Weights of a small contrastive image-text model: encoder patch size [4, 4].
Rows from block 3 of the image encoder of a small contrastive image-text model, named by matrix and row number. Rows with one number belong to one neuron. Each number is 128 + 32 x the weight over its row's rms, rounded and kept within 0 to 255. All counts start at 0. Numbers have three digits each.
After each neuron's rows are labels from the 100 images, of 14848, where the neuron reaches its highest value: "strongest on" is what is common among them. Only what is clearly more common there than usual is listed. The data: rendered scenes of coloured solids on a plain floor. In brackets: how many of the 100.
# fc1: MLP up (encoder.blocks.3.mlp.fc1.weight, 640x160), inputs 0-159
# fc2: MLP down (encoder.blocks.3.mlp.fc2.weight, 160x640, transposed), outputs 0-159

fc1.14:128128106128128157177128105179128128098128055121106188076101114182128128191010216128113128128128128070128128163128128128128128151128128128169148128128137123187128106128128128166166128128128128128105213128064197155171128072128128070128191128216128136128155155098128149128128128128066128128128088111159095134153097146128128160128060128103149153128128128132063128076128095178128128104090128084128106184128131128128137103128128127128128061128044128162128128123215128128128128180128096
fc2.14:093128128185128128114128211128128117170128206128128169149085206039128128128128108128154156188111128092128128145128128128125176128128128128128128129100128109128219128128128128128128067128128117128128089077128128128166177128165128123128128128104128128163129078128128128128101128147179184033215128128136128128105047124138128107071128128128128128091128128128132108128128168167079095128128128193128128013128092161115125181128128097128128255128128139104128128128103111128128110066140128
strongest on: green object (97); its colour: green (57)

fc1.623:128128128053134076128128129128128069133128127113128128128128101128182112158061175128156128128153128077127192128150197128157126128204128128128128135084159128128114128148128128167128105137128128128161128207085128128128090066095071153104169157128109128128128175128107201066128044143128128161073107149128038128128136128128073147128128193171080093132128171128128128090128128128128177128062132128128109178045155128143128128128162136033128066132128128159128074097128128128128108128128208
fc2.623:102114240128128128128206146109074118174052088168128176139127128084167182128128103156128128128128152150169128128060030128128128128118104137068104128128055128128074128161089128128218128111136119143128128128128128128128146168159128128128128088128128128128138128128128155126100128128140128019128048138155229186140172107199115128094173128128093191103146110128115128110122128155153095128182128128128128128128128119128145085128128128128128145128137049114136127188137114128128128130128080
strongest on: chain link (36)

fc1.607:155165128128112195128128128111091127128128093079128128105117125128195139129076124128128116111128172128128128060128128135128128149128211128135128102193136128124128128133158110164128128128143128097128128162128128128128056105053128083149131128128114162062128101134100128100170161129060050132128104120128128128128162128128128128128094172182153128064199128094044128152128128128210107128061081086108128128128066178147102093128128121111153128048074128188146128112220128128128200173128077
fc2.607:078128242146111062100113128195134135151179164194161150155102128128128128128128128088136128128112067060108151148132203128128168161128128128118128128128128131128192130128128128128089136131128128142128128131128128128126141153128147136128128128128063077131128147102128128128128128117141128128128167199148056128088128128128128128128128128128060128110000215114119128058101101133017128125128194141128154097094138128128128073192139118191128128128147128128128111128053125130074135128127128
strongest on: green object (83); its colour: green (33)

fc1.574:128128128128128145142128128128128160198217128128140116194128115128128128120128156164101092108142128106211068128128128128234128088024122128095128128128128128128106134128128137120128173128128140123161082128078128128128128157128128092128128135097065128128128173128128128116181128128128076138128128128128128128128162203178153165128071128121166133129128131128128094004123123128157063096128009152128128128138128128128073169123128142128138128093040128128157128187199128169165128108145115
fc2.574:128052128128196208128128128084128128143076203094128132128138165128128176128128080072128121231133128128128145099119068128127128154128225128087128128128053128184128128128128097190192128128128174128148156128107099088128128128158118128130102139154075106128128128128043128128128048147126128049128128175174121085128128047128160155128128128140128110071128097158128128128128095128128139128128131118128087107128128128165066128173128108128184128146128072128087147103128128044137140128162128
strongest on: green object (80); its colour: green (29)

fc1.481:128128128128070128128128174163046128175103128128128128128158128128133128128075128107128162154128128128148195128128128129128128128168207127122106128118107232211052128098128128128128128128181128128128137128059195128128128100128128176128128128128128128105128186057128128086128128180158104128128128128128128019128051128128128128120097059128128128204128128128128128128128055171128128143128128128165069128134128128128016128128128128087128128086128124150128128116220093128128128199128128
fc2.481:128128128183157128128128128128159128128128128128130183144128121128128114128182128128132128128128128128063128128128128059128128131128111126128235128128128128128162198145128255155128128135128128084128128128198031070128083128128177080094169136159128128138128080241128128127166176128128128128104204128149128128195241094128128128128156128092094161109112128143166148116128128128128128128128084136234101128128128128128128128124128128128128128128128128128128142149120095128128128128128128
strongest on: yellow object (98); its colour: yellow (67); disc (36)

fc1.140:216238128153140128128128128126128128128128150128128128128235128128129128123108128128039046063128128128128149128128128135122140128119128128128128128128125156128128128128149128128128128128128141128129128146064095173128128128076128128128088109128128153128127128042212131135128128128189128128128121143159062128104128128088083128128128171128207115128128128056128128128191092128152164151128082090128139128112128128128128141128121128128128128067161128086128037076128128137255128128072128
fc2.140:128128118128128128128139128137128128169128128152067128128128168128157128128195162128137128128128067215102141128128128128116128128080128121128152117148113128128124128128128128128128128128101128128128128128128255118185128128128128128090128094128255079128135078128148128128067128134093128130128128128029128140057128156128128093153128128128111128128128224128097174146185128128117128128074128119128128128128208128060092128128174075128128128128132174128128128022104128074128031128128097
strongest on: grey object (65); white object (49); its colour: grey (41)

fc1.541:128144128061128078128128077209051128185128128090177171128179131194109161128137128134188128144181128128128197152128128052158128128036128159128165172128140128143114132128105128128128128128128196076049128128128130144128128109128165128128128128128128128127098128092165128080128128128197060172126107128087158128034128128132128172128128128104185128156128128128128128128128128153128166128095129128161135128103128128052128128128128172087128069151085128128173117059128070055152150128109072
fc2.541:128128128128128126128143077128138128128128096128128183115085128128133128178065211128128179161154128105128157055083171170127128134140128128128128128110082128128128130118128083128243128126207128128163128128079128128196128128128128119111128128128128128128176128157029128128128067128101128090053128160135128087106128128193106139051128058159123128128128128097128128123128172185128128128128128128128128203059128140183092099128128066128160128153097056200136128128124128128128128128128033
strongest on: green object (64)

fc1.260:128128128132128128128128128128076116153130128017128121128178128216166108163128128128128128128128165128128182128128132128078128128146128174128099203128128198183128110128040128166093203128149178128082128128077128128138096128128095128148128184181128128135133045128073128081169148128128083128128123128128128128128128128159128178043087202128128235165181128128128195128104128128128128128140128128179087128128128227128128128133143101128128128136128081114128128075128128185128128128128128
fc2.260:128128128056128135128134104128193128128128128157128128128128128134046214128128128128128128128081128074128128128227173128128126128097128128143128109128128091128128128128128128156072092099128128128128128181128098128086128087116161128183044117128128167105128169222142128203162128128125175156107128068138128128128128128121128128128140128128128073128128042128090182163091128128071128128128128128128240093128053106128166128159128226128151154128128128177125128140128128117069128128215128
strongest on: yellow object (73); its colour: yellow (45)

fc1.381:084128165146168086083091167160128067160166058112159099128128097128096128176141175128111128177090127122189121168233113128141128128173104135128153084094156100141117169148083159151128128176084150111203190120068186128152128100128094167128137103128128128140128190111128175128160128197121111128160128089104102185125128198173128128128054094128113131128058103133169128096116101128150128184128128100083162128128127124090196169128161083128064094132128107117126128128128171126127110128139099
fc2.381:116116128121103104134189128128087128145128129184119112111116085112128129125115128128128128104128122155151128128070133048128101128060149105123130128101130096093195128128128097106108163128128045163128062135164104146152221199079155140104094118173204168128112110128103128188105145108065174039053113160114189152100128148096150128122133128153104180128192185119139158128118199128106114141128169132145128179128128128139151092188113098095147115182133163112084186110099096100128128134128118
strongest on: chain link (30)

fc1.555:128100128128128128103128128128128128208128128128204128127058115128128128128128126128190128128128160092128186130128128128152108177128128126159128113128128128128139128128164128214128128232181128128121128137046128128128128051135155169128128189128128114128128128128128127188128128128128058160128128128054128154126156128128128128128014220128189128128128182128128186081119128128244128128128128128128128128128128128128128128121198128023128119128128111128200069105128128128128128128128128
fc2.555:168128062128128128143148108128008053128128128147062128165153128128192131086121105128132128128128071128115128205128114128128197139128201128059139077184128128128068128128128194128128100118128131128100101189148128195123148128102128113128128128128128128128112165155073128128199091096190148128128128147130128128092100128128128128128115128128128222128128128128204128131055128223128128098128138128181128128128041202128095128128090128128160133112077098128136128122128128114128128128128128
strongest on: light from the left (51); grey object (46); count: five (46)

fc1.115:123128115128128128149110128203128128128160128200096128119108178128220128128095128143128128128092128083128136128096128101141156192128220128128158074128128128209128084134136128191128168189128128031111089127128128128099128128105164128128053110114128243128105078128125128075128167128128128095105128093128128128128023128128128128088104169130128128128128128057043111128067147128128137175128136128193128128128085128147128044147128115128133128065128128128128128164128128128124128128143112
fc2.115:109128143120191128125128120128128089128144112060243171128128128128128128128128128128128128160167127128128121073089025170101128128172037128065151128128152128153128108082139128128128104128128172128128197128152128073128121128128128128051198214128077073094128128128127132096128114128079093168128148192128226128127187180171128128128181144133053067128128128203128128128128165128128145098128128128137128128128163069166180128134128128128162128119128077138152128128128128130128128128128128
strongest on: black object (45)

fc1.64:147128128088102128227128122128128128166175128128128168128128134074128042128128104128128128048107128128149128197122163071216088128128128128139165167128091218125128180128100128173195128128167128128105128183128128128128166129128169128140128128128128153128183168177128128128158128128128126128128084128128128149141128051128086128124088164128120128128188128128137128049128128173128058128078070120106086128085128164086128074128128128128128128128073128128186205128128128190128165112049128
fc2.64:125171128128175128128128128128128128046014128128083076128116185128128128089128128128128144128128128082128147077128128111128128160128128178128120080095128128206128128128202128208210128127128128046128132129128128073128128114128128089072159128128128128166112210078106193082128128151140128128128128145079060128128080128207028128128128128141089128078128121175128128128073128128128128128128128128127109032151131128128128174128128128128128128129128151128128128128128128128128196128197163
strongest on: red object (50); blue object (47)

fc1.195:128115128108068128154128101161128128128077017128159188072132099213128128173093201099108067128128144128128128128205191134128130128169128128120128128140128103150128128174128115111128128080128161143123138128117137109128128089084175128128217128128041128128188128128138135078128128087067128128128143127151128128132153128128128155128123159128128128161128128138128157128178128128098163185128063106115072187082128159128122081128126103121188089080078128128157071128128191126162056200128124
fc2.195:128128128117128128145104155064029128134128247128076128132128128002119127128103128105150128128128120097163093128128090099154184103128190128156094106118027097128128115128154126127128138147128128128128119177128168128128128128146179128157106128156136128153142138128073055128165128126204128061128116128160128037128110128128128081095128142132128128071177128122128075128128089128128128128094128128128083060128128184128127128128128147169128203128217128095144122128144099128128128112087127
strongest on: green object (95); its colour: green (48); disc (32)

fc1.469:128041128091128163128128160128128128158084100154128182128128128128128089128160067124128128128128045072084128128128128128128155128103187128128128027125128189128128128192128120164128128128096178099234128128128133122085058128128045128190128128128107128196128148128129128128164128163128128128128200128128135158128128128128128244128128128114128150128128109153128150107128036168076065128128132128128128128128128128128128128072128141062128128092128128151128128128128076127143209067108128
fc2.469:128184073107128128128128119156178128128128128128233128128156128128128128092078128137128128110128061128197128127128191043128128128128128147085135128128195164128080128071128128128110111123128128100085154047128128128127128132063128128128128036128128139078128087128128185128128094138128186114128062128105128128144051053128128085128128130138128128133128128155128128128128179130124128128128128128128162145093128180128128128128138145109128128143128128128205133118202255172128128128099128
strongest on: blue object (49)

fc1.314:128150143088188128128128108128128087135080114065133184128128078223128163188128176128130145128128128128140128128138093160128128128095142179121128037120069128128128193128141128130128135152128128107158128128128226128128000084169128128180132128069143109128128162128128129128128071142128128141124128128092091105158128177125028128123128148128200194194134128128133128128128128128128128128064130128154099070128184128110115128128168128128128084150128128128187128095128164128068128077155128
fc2.314:156128128128101128194237128128139150124177140181123123131128128121128128128084082128128125128067144102128128128128128062153128128128128128128155157167128128128069055190070128166162137128117128113128128102128128170148184202046135152128079025128128128053128061128180168128128203099085185108128123128144128173141128128165214128138128076128128094128149128063128157099128128128128128128128101133121128134128118170145148128128099128149145125140128128128110139128128233170148128167131063
strongest on: chain link (30)

fc1.622:120052128076217128128128126128128128128166118128128128156196128115128128074128128128149125168128128145128128075128134128128169149128241128128130126119128128185128128097128147147128128126128128128148128156143128117092128128014104128126128128128131128128115132128128128035128128128132128065128227211128128096135128223128129128189135128166128128128128128128175128063128110112057128067112128135177128128163073128128128154202113128128074128123128128128128128079116127042063179128130176
fc2.622:128128052172103128055128167145106128128068199128037203125128075128128128128128128158120107128128151128128128090141147128190128128128109161128128105128128192128209128125186102217162135133128128128098139128229106128128128128200128097128128128128108128128121118128128233128128128112128136128152128180128046128165128128128121128000153128128128128128118128129128122128128128128128128128128114128128133082128128128123128128128128109108026147052128128128054128128145103128130128083108128
strongest on: red object (73); its colour: red (27)

fc1.498:149097128093128194128066183128069128128106128128070128087188168128117128128108117092128128125128128131151149231128085128128135128119199158128128118128128188172124169093145102106128128128135126128107205128174128128097128128128215023135106128178143150134128128128128128161124128128160128108128145139047164072128031111128128128128123111140182128181102128128093128128201111102082078077148098128178124128128107137161088128128116128128144128052128129108128166128169038128128143128128172
fc2.498:103134157128206128156230128149156160128165128139101068119128081128128076128128079128104128128128223128128136070105141128128097128133090043117128128115112128128128138102145128128128128129118128138152054160128128145125147128096087188088128120128128083148161128128128153128128087128042089128051119147178113194038161123175138128220128128128087128086128149128128161128064141128190128128128237112089159078074130128128162128128112121105128128173128154128128128128128157128128127128089137
strongest on: yellow object (66); green object (46); its colour: yellow (30)

fc1.20:128133194068128128128107105180128128128223097116128088130156128128128118128128128128140128128128128128128147128120122128123128128128128086128128128169128128134128095128128128128128163145151127128128244128128219128129205130128130131097115113083172148128128142122128143005170128128088074144157128090044128128062128160128145128128146187150128184130187088133083094159128082128128150128128024026078156128128128132116128128128128120127128128090128128128097128079128185068086187128156126
fc2.20:120135219153096128140128128128139174128040120128128132120128131128171128098138255128128128128177128128128128108083128128140128128128029128128171128128128128157128172151155115146128128137128128066198091078128128128099128151095234128128209045128087147128128139144128128128055128156128128128128128191120131135137082128128128142128078128128128083104107141081128097072128182156128128169128095128128128128113128068170128167055127128141139069042128128128138128128139128128128128128089153
strongest on: chain link (29)

fc1.365:128081128128128128128059128128177128128097078128136239128156128196221128193128167128135128128128146128128128127128128128128128064128128153074129093128058128126091090128128128128128136085128128122132117128128238128180154118032115128085156149112082128128128038128079128128128128128092103128128128128128130128128088128128128160128115132163128128128128106211128097128128098128128128128081113128081128209128128128184128141128128115128223095070128128190197128147128128100128128181076128
fc2.365:060187222128093128128176171128096072128128246128107168128128159036042146069126128157174183145149128086128128128121128128170144128123069128181128128128128128128177128079128210146094132129128128128072128128128166112137128126206182134128128128105128128128128128060108042139149128128149128128128128128136128031034188128148143128128127128128124128128128085128128128099128149179128128128128122135118128128181094128081128128128101128128128176130128128112065094128111128128128143128128128
strongest on: green object (98); its colour: green (59)

fc1.194:110128098083128128127066128140128128174128092128128128128132128128214128176128167157176068128090063156092144152191128128122104128151199132128128128128128128182099118128128128228128128128128128066093150128128199128128128041160156128175128128105154128128101128128148150097128147128128128084128128128176058128128077153148078128157128154143128128128160106034172128125128128128128128137128136128128102128134128214125128147128215108053128128045158150128186161128154180128101141216128115
fc2.194:150128205112128138068161128087128128084128064066203073139128204139128128088180128163128131098136166128128128128128040128155128128110092128118174128159128128128154121128187120128161128138093128128187158145179093087095147171151128081107128146163128128182128128184106128128073128128128128128157128128019191117128128128132204128110128209170063128077128087128115128151116124137128128128128128094087128128128072092128128087128143156105128128128128128176074219113103128128119128074128170
strongest on: black object (52); its colour: black (28)

fc1.292:173129133072096128128128173128000110128069128102128159111128128128139118152128125128157148179111106128174171155148128128128199128128128117180128122128061234128078143128146128128128128187165159117128128079128223128128135128128128128087128128101128128128116128128128208067136128128128077128160128145128128111128070170193077155139159126128128171136200128151128050128128128159133161077100124128078112128128128128128087128116128128128128128128128114150197160128228128128128128168084082
fc2.292:128126137147133128103045161196128128174128207121128183150128159128090128128171128075128126188128138128128144156163125128076083128138056128143128128128114128128201128128128187176128128128100128148148055109128122028128128113183096075128128188179077174140128135128128067128128128112101096128148129064176128068128244128118128144076112128115128128128058147128149128128135128128128128172188112128131128128128193165128128145128128133076143146128087090142173098161128082133134128058143119
strongest on: yellow object (94); its colour: yellow (52); count: five (47)

fc1.370:072128075128128115128035128140128128128128026128128128161128125128128128154128128095128128128128128126128128212128129101193128172086128158128128128176128128139128128164128160098128128128157128116128159128128128146128236128128128128128128134164128128118193128128168141040177128128098164081128128121128128128128099128128128128109128128128128128195128198122128170128161053132128061175167128128163081030128155149128112128190144128128128128128094063000128128128128128128128101040128163
fc2.370:214128128128128128128128128128128128128109191128128128128169128128128128128091128128128128128119128068077128167128225128128101128120128087101128121128181204131128130124163035174157128127128128128128128128128128131128107128119128128089128128128128128128128128128128136046128105128076243128100069145128056128102172128128191128138128128128128128128113128128128128128255128086128068128128128068119130128128128128128128128095094080128135048128128128128080128128128128044225069185105088
strongest on: red object (61); pink object (52)

fc1.286:128128095135159088128180128180128109128134128176110148128171159128160128145094137173170120134212126000102195128157128087148148190152128120150128128128185128186128136112145128128098120120128154106119108148128110121128075066128107128090120158128068139170134128128081137128174059128128128169077093108023128101128128156140085157127078188128116114168128128127128153076156128087089165128074128090128155128128169108164153091110128177083128089128138128149128088128115074083135128080111128
fc2.286:209129183128128128105102188054127080160128132178161135128048135087110138114153094128128128128086128222128119159114084128128128128128100121128102123019093110100160140130162160129103128161149107181109146128109094128128185175120128156128120128128138128169128128160128128153084101121117099127128128084161144158140161106128197128128113113128116224109128152092128128176061123102176128128229175128105106128113128057120117128128126093100090128132128110128098142208128042151128128080136128
strongest on: black object (45)

fc1.435:085164102185162128118128162179171124120165036128128080128115128149128154107127128066105128164144101116133128148193095128128128201135128125113183128128157076158128160158060128156128114183082157070174176101128162128089150128149097085131104083092198153128109114128128141064111128178184140104186093126122147167115092170172183144160070064128128128128139097161129128128128047128159128164166062128088165063128131128124152094132151121166128169088128152128102128157068156128128128128128110
fc2.435:128128128084101193152188132082037143168168113214125128125067128107142135136128128149129128128167136150128103137128156128139127128071170103114141128073055096098170118131128139073128148145126087128128075128128110137128242221023190178113128115114120143103128077128145142147093150128128140084087136148100166128083150128094128119142174155149146145173198128101128128128128159125143118144174190128128084128108128115159128077128095093169128125147151081103074128125117131128128128146128071
strongest on: black object (53)

fc1.265:128128036128202128128178120128000128128102118128088193128175128201128128128077176141102076128079162128128169100041128156128128128104156192036128128153107128176128170141128128128124169128155128089128128175128165128128128128117128128136128125128134128070156128128128128130128128179171073128107128128128128128134158128128115128128174128128128128128251099128111081093128128144144104136128128128128098133128128128128026121128128137128128128128104128128165128128201165128128128128163186
fc2.265:128152128128060128105128140128222125128115153147095128149128128184128066128161156128134163128128128128128131128220128128240128128128128132142194109141128128128179128180060128128084103128032161127128180105099096097128070128141128128122067071128187128128128118133117128173128128102078128128128128128141093128064159104207139128128128162068128128110128128134128192128128091128128128128076094128128230168145128128121178128201204128128128124128128127128119173128050128128128128128128128
strongest on: chain link (30)

fc1.380:045055128128147092128128128128128154128145128128128133128148104105128128089052182133128128141128128117184083128057122118175236159128128128158120128091158210170128128128128152186211128098128145129153123183075101128113168092128101139114160128191121128146128163128156190128164128128128128065128128158128124132198084070182040117128084128128128128101120128128128119040177144128109095128086176139128128128075128142158168162128147110128095166135128120083128151143128128068128128131073128
fc2.380:128173124096072128171182128128068128128160174155136128128042155100128128115128068095153117066143086180128128076143084128128114128128128076128095105102085092114182128128128128128128177139107109128128111116128094136128197200070204191163128148135186198128128087128128163090110128128128150103128128079128128128128024067101151128128128128142107201088155128128128128149128128148128128193173128128124142117128128128128128160128105128110128221111191105105174120160119098201119128128098082
strongest on: red object (56); chain link (40)

fc1.267:155153128128128165106128128148141056097203103128128092098128128178153128105145128128185128145128101053128158128174128101128095169143128113092166118128157084198128128128128088154128128171128147128128133089128156102128163128153069128156132128091128196106123106111128128067149094152128128099170128128128007128076128042089207128083108119128128128128174106186098128128128074128168128198150094135084164128128207128149128066154120127075128151135128195128128170082128128101128128086182128
fc2.267:118120128098089162186154128063107163199128128209097128128128128117158088191128117094128128128128128128128139128053169128128149128068163128107128128128052128128081153120128168111179128128128128126147128111075128140128151229013185176124128128163132128103128128128088159126120128128068099066106168183128180128128119119134128135128128128164130128148143112082118103128128141088131128128128207087122069161087128149153128128128099091143156137127117022128101122128128095168137129128128033
strongest on: chain link (38)

fc1.94:159128158068128083137183128190071128201205131176090128128133128128088170100085128118128091096139165071128133128113186113208157128014128128128209087069097128098128128182077128164112101128204128109128134187128128128160128131109061128128128128105128128128229171108128165112131087156128128197149128128158128128128128128145143168128128128149128128128128190066109164128128128155182128189128128128128128128060128128128128128128128128109169128128076118081145128128154128128128109089128128
fc2.94:128153128175172237081153081128135093106128128173105163128128128111128128128128183200128110128128128203128119128128098202192145128166128128128128053128128128182187128166128158128128175147120128179128087171128128098143154164204128051128128128062128128128055128128128128179128112111128128128077098128128128145128075128141178128099090128128128147128183039140083129128152128128128128140128146128101128107129128128128128128128128166128045128125071241166087128128128128060128128122128128
strongest on: yellow object (47); dome (29)

fc1.10:128112126062128090128097128128128019128068150112137176128128091112113068128128128128128128084128143128128156116106128128128128128128128164128115128128128128128128128178128115219135133168190139128128128128092128043128128105196128078128128079128128139128134191128128128128128128128102072128067077190134078154128157128193128128106128128088128149128162128227166039119128128175128134128128128081128150119128128143128128128128255131066128128151128128194169127062128128128138167163128128
fc2.10:128108128102147120141086128123128060128177135128144071144128194072139183149102044145153172157186128083137128080128128128128128169156176081128133091144086128154128160056116128128128089128128125104128120108166134128128128128128128161114218128128107079112128128161087185093128128128128128071154103128128205026121106189057128128145128128128086155083128172128128128128185118122106128129147157154128128091128148128174128128128111128128171128128202094105054066128048090082101128088128111
strongest on: black object (48)

fc1.197:137128128039186082128128128128081086128100141157128160128186128128128128128155128171128143128086128128128133128097128128128128115092167128128095128128101255086128128128128128187128128128156128128128036128128208217128045107140128128128128128128128128185128136128128128170128075137101092151128128128176076192128128171128128128128128147128168230128128128128147128077128128128060128128078171128129128181128045128039128088150180128128128103128114107128141128126128128132097177128128089
fc2.197:128142139128128208128125121128139159142138119128128083134073157128128189071128128128128152156128128128172128068128145128128128126078122090111160157121162128149128128128128128096141128118128181128085229103128138132136123133128070122128138077065125119142128128128128128114105128128128128193195145066072128099103054128128128128168155090116140100178128116081138128141082128128197128128139084128066177040119101111136128130128067200219128135077036189128128128134128151128128039128176114
strongest on: light from the left (50); brown object (48)

fc1.299:128084128128135128128128128128105128128128128123188092195127174128128089067128075156191128128128128128128128128082065128191146128128199128128128128128086128128128128104128128164085128128167114075128128128128097087083082128128167128128128076140128128102096128128173212128120128163128167062128128197110128128128128128234128128105134170132128137192128097128214093098128221128128128120128128128133146090128033128128128128128215131089128115094153128128113128096150097071128152204128207
fc2.299:128128128128128128128104128076157088128128236163116079133128143128128155128127128000117128128128128107128128134159128128140128149128128128128128056128105128161128176128187128128101128128128128128212169128128128116128146128128128141115128176128137128224128128128084128128128128128128128092128128128176128128088071129069105135128128049128128128047128160129128084128128123128128128128255128128128123128078164128128050128128128127168128178197128128111080128128066128128128128050078098
strongest on: red object (92); its colour: red (46)

fc1.25:176128088091174170128128128128157128107128128211078128138158128128251129128113116128128128128128059128083156128124114128128122128128159103128172109128128142128128128128128083128128100128148116088128128182170128098128086090147186068135128128164128160128128081187072128131128128090128128128128128128128128058156000128051112135128128146180128128128128128128128172128180128128057087128124128145171111128128128128153119039128128128133182181067190128128121125128103038128085128128128184
fc2.25:043128128128128106080190128071128096128180128079170128132110128082021128111190128128166128151128212128128128010065128128107128128109129082119128094128115082128128111106125128119106088128105128128164128128141070138135128128128064186128128203105128128102128128129128128128078139128089113128128210171153170168067234128155187153121191128128128128072107172144144178128128142128128155128128128128134091128157135128128115128115128114128128128200128128128128093111128128128137128087128069
strongest on: black object (63)

fc1.360:128128175128109094168128072118079128128128128159103174094155128203127128197128128077127111128124165133128128128128146128128127128154128128128141145154123128113001128128102128128168128128128141128128160190128255128158137128022094088094157088128116128128112151145064113109190134159128133128128128128092128128088128090128128128128128128128128059128171108154071132128148113187177128128128101128128107172128128128128133128141128151128174112128021138094128128128176181098128083128027142
fc2.360:128133128195128130128128128128213079128128128099176128171128201000128128132128103128128153128117128045094128128128082128128128128128082085128128128130128128128128128128128128137128128085199128106128050137128128128128150104174128128082128128053128128178070128128126128128128128125138128128145128047162121128201128128128128128128053128128157128128128125101138145060128128128093128105128203176128063128128128128128128226128128128131128201128128128090128045128077133128076178095165128
strongest on: green object (71); its colour: green (41)

fc1.222:107066128206132170099128191128072128142163128128165128128147128164128133083065202081128118128128128115128128128128055027186172168128128128100168128128194189191128128128203128176128116124128128128128128128128069180128079067101184051128128128128067172139128128116128128162128128130164133052128128128128069056128128096213128128128096117154128128134125110128143128086131128128128128128128053125128146172083083093165128104128128107128128128128128134128128123128090070128128153128128175
fc2.222:195162095093128127181128056181104128137201109156117074131160136108189035128128075129133186128084128128140128096110185073128134132128159126128128093095113135128082128147137155128128128128128112087128184128083178128121128128031128161128128091145127153128199128128136189081128133128145128219079139128123124128087128222128128128169128128154128128192128138113168128100065118128088084131081142128128147116083148117146104114126073113190200128128128053128126131128166128128128115128127128
strongest on: black object (50)

fc1.315:186128128131097128183074128202128128137135128128128091128196066195179128128026128113128128170135128134186085155128128128155128171128169105128170149128128129128035128085128128128118128128128186064054128195128178161105113057128132128144131128128140101128128197171122187080161128095130128165096144128146128069128028132134124128184054128128088128128146106128128128086128128090166106128128128134128128128073109131088113128128128128127148120066128159092128128161182128128128128183109128
fc2.315:108113145128167083116152128069128055081167128128150132128128116145092145128199128185128168128139170164078128059073128128128101128128093095128166128128041128128130163093236166128119109128171105182128205128128109128128086128116161070128147168147079128128189128125128069128128125116128128157128148128104128109128128144112067128128181165128128178128128144174100121145128128072123180082146102129128128128120142110128103097128046121176118138175128128133024128128106128065168128055142152
strongest on: red object (47)

fc1.373:128081100047128128128113128128128128148210128128128114185128128128168128128128137095175128128138078088073120128138052115187128128128128128075111081128128189128121094128128128128128048128236128128128128163128183128176128128128086128072128128061128128137128128039219128123128054123128161117128128128128107056128128103182092128128128095128201128128175115132128128128093128210128119128128073218128181164128128128120090128157191128127146128128128128080178128105128129130128128128128128
fc2.373:128128186128128086128128128254128128128114074088128128128211055128155128128128128112101141162128128079187128205128055128025128195138128128128098128128128128128128128014128128208128128100031128176128120138128128145128128078167128175128128174128073128180128152128128128128128128128128128097128128128128108128128231128128127128128128133128128106128128128128140128128128179078128143128155128084128134128079128128134128119208128128121128128128128128128128085128048128128128128101128066
strongest on: yellow object (74)

fc1.632:128128064128139167128042195128102128090128128052128128128166128170128063157107128128128101128142128128128115128128136187120128221128223164128128106128128198193128163090072128128192153237128156126128193124128115095160096128184128106128138128159128128128128103128123128146192128128128128054128156128128139102110128065064141130031128146130165128128128140090128128128128104128128128097101096091128113128128096128128150128113165054124084107128128087088128128062128128128125128128128191
fc2.632:094128128185182172105139090119128185146085128159128117141110128128128128113128126159131049126111085133043128128134127094128141128085128128050181065190179075177119128194128129152128101128098115093128102106128128128128128147122075078128073059128128195128112102185128128128109131128070128094046045132126174208158074140128096201139171128128128128156128153128147126128128115128101138161116068122142128124128128182128128059128128121130128128118041128128116194174128128128128128128128128
strongest on: yellow object (92); its colour: yellow (53)

fc1.577:128128059077138119128128128128000128164128128128143182097128128151128128128128128128114000004193128173121133097130128128128128091074128128107146128128108145128196128128128128128128128128202128128128128128128128128128106123091128127129128106128090128128159155085199128128128128128128118128128128153064129128131130074128128183128128221128255128128128128128096128177191117080128128128117067128128128153128117084128128128108128128128173128141128101114128128128128128144158128124094128
fc2.577:147201134128046107128128163128154129128073128141082175128183128113151137136128128125128166167128128180085128161114099189093128128128128070128173128128128106134128132084128128128157128128128153128128128128128200071128052128202127128122128170128172128125128128128128059113128115124128035128204128128128128128128128127128128037094128176124128191124128128128179128128144128128161177070128178128128128128052189128128100217166128108128128128128078128128128128113128010095128076128081128
strongest on: grey object (69); white object (46); its colour: grey (41); spring (28)